A small masked image model, trained from scratch: encoder activation silu.
Rows from block 11 of the encoder of a small masked image model, named by matrix and row number. Rows with one number belong to one neuron. Each number is 128 + 24 x the weight over its row's rms, rounded and kept within 0 to 255. All counts start at 0. Numbers have three digits each.
After each neuron's rows are labels from the 100 images, of 14848, where the neuron reaches its highest value: "responds to" is what is common among them. Only what is clearly more common there than usual is listed. The data: histories of elementary cellular automata, time running down.
# fc1: MLP up (encoder.blocks.11.mlp.fc1.weight, 640x160), inputs 80-159
# fc2: MLP down (encoder.blocks.11.mlp.fc2.weight, 160x640, transposed), outputs 80-159

fc1.536:123115151099120147129146146144126125135125137178126157120076146150143127115087104121099112117178137143136130107140186112096132120116105154144100096141119159074143103135108102111111118104093081161112085108159123149105094134116143121115111160
fc2.536:139148139150129103112091137140119137086143140147157136161169139084122106133093110134170078130115143083111086133105111105140152174129155118106151109118123134158124164122160164143131118170145151123124149172110131094154106122132097150129122126
responds to: 000 turns on; 110 turns on; 100 turns on

fc1.600:134083121107159147153134151100162175124144125125151106119101154152151140135141118155137139083123172123159111153124162153165176107140139153120143161100140138111158116113140116084093132128127079135117162133130091151117159138160128122141107114
fc2.600:133148091164078137164166096107114131080154101150124129064180148144151137137078118103114146114131166085129140122102121122100117120100109171146104099151136162135111146137123087129146159160122139154137153165095112135181123165127119111093163130
responds to: 001 turns on

fc1.467:154089134116171098137099144145150105113100146095132164152130159144112126157141130109183117107143115097142100108121156144112089063096140112114143112086132166141158105093178142126110138106149101140138124123117122137113167131078121167120118118
fc2.467:071099117172120179126147105121141108119157135116113093116167166160128151106120165128090131112136128120139121129118162137140162161141156150108102148161129117127128127135086142137150149144083135096093093128119169122213114143108109126109127065
responds to: 100 turns on; 000 turns on

fc1.333:113134094157151159137110102119106149131115158128127171161096129147133115160155125109162097098175107101098148095121122152158168105146143136134139102082117165112144088141155183155123154102148162167134157139135133130134139133168162141116131076
fc2.333:141117138128108094170154124139135099103120128150118121121124152131144123101090138113089185106128178114157124087121095164138169127096171153124124128119113110137139138143150103159132086130141114094138148187146195151173179144105137078131094124
responds to: 000 turns on

fc1.564:157146092149097088129130121100105143137088117127176119149160111130149133085175103100173114119154141165146061145117122155135100172096102157131076135139128123148148109182146098086129129143142130109108146114086139141088112117104119097150134141
fc2.564:134111107145159157114107128096141137117163114141133160050110073111142099104167128131155126140106117090096163112161103085159112112138119111144126127101146129088119189119125142109120113112139109101116108109130105130157135146119136138121124138
responds to: 001 turns on; large cells; 000 turns on

fc1.345:103155122161147108131119161102122127150100154094135138133089116172178112129126120100129101143105144122135136118105163153119129116132126138142111105151119137124126086117108093110130129107141109150128095102153173152121123151111139112106125181
fc2.345:111107121088115132131121072102139153102163127131117111133164147087113127127131142116157075142099121093103108205105091133134140112117145130101138159101123131145168153145155128151096136155119126127165131122111116079182141156133118161115134152
responds to: large cells

fc1.369:112112153155119146067129119124133145116155124094158143148116121132102092125142122132092134144141117119127100155099156106136151141189133138120175133126159174091136134135177147175125138126158123148157112144113109167135158098099150095186095131
fc2.369:154131113137098174140140074104123127118122124120169097124159154132115141158158142107116115106113126096147152138135152119102130132092129141137120134120120141134083158119142100150151111130113137131097151158126114125146124140151105101132144154
responds to: 000 turns on

fc1.402:136100126101097120145110132148118156166143132123121150157112146148117151123155128083091146137177100144139066116176141096132097178133123113093145135086130130187153177117130116111082153094089110152125107123092151120135128162151118104100122129
fc2.402:145147118131130117133078120173124153163132138113128172156089090137146112146123160122141190112119131141112138124122165108076123084107149120153145116147135125092080120125098137112183111107125137131166150142154096131135149140104136089128120130
responds to: 111 turns on; 110 turns on; 011 turns on; 100 turns on

fc1.511:124137140140168081136145152134177151174140099112123118116102125086144133113122105131125092140103127123134104179091153157109137154174101117092106130101147143142122106143137146101107136114115117149134151133135122145110110182126176147100105139
fc2.511:105152150112110134106150119134113153076135104118146123123110173161094108109162141125107068126119134101122104133150161114147133129135119123139153138133137077131107102135058139149126100128104156147158136106128143097167140141190128126110134137
responds to: large cells

fc1.351:124133150166119131145142158105137160146128111124121160107120117124133159104182088108146090101154123099116149139094128173143111140109116073122126148118113171097119148158151117130169142129159101144134130177122134146122166147110110137138094112
fc2.351:117153114086108139126127127099159111147093155116136136084152123141131143182089125075096094100139188149092172084146090115130170124105130137152112108136119099131123142132082120088140103109125120114153135137150145111149149120164100109133147158
responds to: 001 turns on

fc1.151:163109116141125150136076132136161141131122159134138091153161123118119154143133089107163152140100109147126122182116131126105130094163116106113096138134113110169128151124109106111133101150111161128129126152099127130159115125165133142141091101
fc2.151:125145105110132087121151142124161146054118145190129181159133116116133110128147113128127131132114164047146098104136120122114163152139132108125112118108119116163127118116143109143104115114147142098104101154150141124174134154123117152129117127
responds to: 010 turns on

fc1.247:137107149103084144126150138124124148143155141156139117178132145128114165126169140110094140131147094144171076094170113111120120134155150142108137148093124165194150159123127084139113111103092132179133113138118146155148131172134155121110119110
fc2.247:157114104138141122141094107153133146142144124139125179157090082168168097134142154115090147126148103162130135098145146113109132094105122151158181129134130126127078126148113123101125112105121131121137122149128131121116165137085093073128131140
responds to: 111 turns on; 110 turns on; 011 turns on

fc1.572:100113125116117115149131159107148150116098086148165150132123100138155100098099083129132112122119146113076168184114131115115142154112116106130124141122125102117122105135099158128120159134154137140130125159136122069127125109141114133111129179
fc2.572:156147121134122125139062124154109139121101139152092140151120110133156096125120118142107124113153137147096158113142158124136125123115120135147131124156146097097093081145100118129140128133132140057159143116144119112151132088088137124116132162
responds to: 111 turns on; 011 turns on; large cells

fc1.416:126133175164144124097100109125123099140109115113148134199077144132144144131084096096124136162087154095133101112098121145109097078106122079132157136105119176159142150128122126129117113116103144124169126151103118146095128104133099138108155122
fc2.416:077164131107124139156109079151118134123118114112175142124162106134171173102136136091117128132100109086111134131101164137129100134104130130126125114134137144195091109113119110123129197143162123112127097129138109123171129100105140124111146134
responds to: 001 turns on

fc1.73:146105114096134138131154093100100106156129124161132155134170112129167150105167185158118142119158144111101174159123151103071126111115145150108128136070147096135161078134139127135086105169095135106100142116164159133154172115096098112150133111
fc2.73:127098124115152098115129151117145088114083117140145118137121133106107089162071115114126119138156121152110133104157162092101134138159127165124169154138140105117129179155119160108110107137126117148125113119126097143126171135134145163163131118
responds to: 100 turns on

fc1.60:123099118116196125116155133157141160114098146141163150178083111159138130157149107126135132109142111116134147091114141163177086129132119136103153146092119158139126117127123140101087064115150092111096071095110125162085120088137112111158138089
fc2.60:119108099143099135140134115095144097120194104114119087159141141102133127115115148107106109112131144099133160117112134128107106101120106121086123142162141160156101142108141093154127134178159116119114133160123145114173139165096119112094121152
responds to: large cells

fc1.286:083123123083170123150182087126146134123126073124129140097117099136135133138164098128150086134108138114116115146121118133118143200149147128131091132133142148103194139110142126111147115100113119126081138164115116138179114095158127137146120136
fc2.286:131144111111112158107086132150140114121150140164145167137117131120149139161140138135124163133164144113141169137139158107131117069149115124145122106146137116095155091142155127085108114129132120087097122124127132137136138122108130174127131168
responds to: 110 turns on; 000 turns on

fc1.76:118073138137140113098165163142130106113115122140118112143097146150161180117112136144099106121138128097145143134114159099101148134127162138135099109154137157089140112150134093110143096086117076166109093092170148165129098164101176113141133144
fc2.76:124172131154142128119142111130102094095135184141135149133165113112100093137105102132162089128106166113122114146124127088156154167129137112122122142121131091149097138134130157143113130198141148086147181181119157099115111132140103155124115129
responds to: large cells; 000 turns on

fc1.487:138091127127157154119118175125129165146156142156156105126126125147130108136105117107128125098160166141109130106158146132157128149127107095096092124119170134163133077139139105127118107099151095138077115149135140181102134123141120093096154141
fc2.487:136145119139114130118112158117171135125121078123118116113163145097138119136081124126138126156125150140134102099112158128115135109126120154123143132125096118112071158118096165151148184091130109139107123132107129124172134106174086108088081137
responds to: 101 turns on; 111 turns on

fc1.550:159113091109102110097101167130161154145165096165155152135118099124113135155184127155130114087153113116117130137076099123192125148148103127153154149118162090140113114113092133117123129155081146119140141119123131095132120168116101111154084168
fc2.550:122124162127165147168159100134093131143122106119099097076139103134129117102117167165143126128111139152125130127165081127116122153103145089154100148183140143107153178116142140108118123145163116120095174188129126119117117101101105119110112127
responds to: large cells

fc1.220:123100158123166121109113104127136103147112121130137096117105107111118138098129105131140104150117121175156138112126130092139154151147144104146137144116127145143146139111128126102131103111157125125117164137153146143134160162087150119140101116
fc2.220:119159098096129109131140138164131124120119130089125136147133165128120159156127119134091101121168111146169112119158158132140130145132068157126114120167115094156139100160127160103113103192101144148127126112131098108162102110144124098127145155
responds to: 001 turns on; 000 turns on

fc1.11:120122141142125146106131107136131118124150172154121098157105106108132137134164125096129121124130155097142102100165164116149109135131137111108077122125160138171190108127147099097150089153117115150088071155154124178117131171135127101147144096
fc2.11:136136107085102157126141098130157104147118073111105118105161121115121140125122112131112148155148146146117145138117162098123096114116093170119121105142100113113111130140120177128140124162089149130164133137091131090116123122133118132145095152
responds to: 110 turns on; 101 turns on; 111 turns on; 001 turns on

fc1.218:113143140122180097138183156087136102152125149118128152109138130156171112131144113112126082130126116129118139126119135118085108116159131107130105140090138089145146104103130146113098130106144123165117047137145157188070148096101156110140109129
fc2.218:112085124136113174132105081102147090159161063120137100125133112125110164094138102126098110133137144137157154137144121159135099146154119086099144161122124111127110143142156141140119133176141125159140105097115160124169140110080114161088137100
responds to: 000 turns on; 110 turns on; 100 turns on; rule: rule 85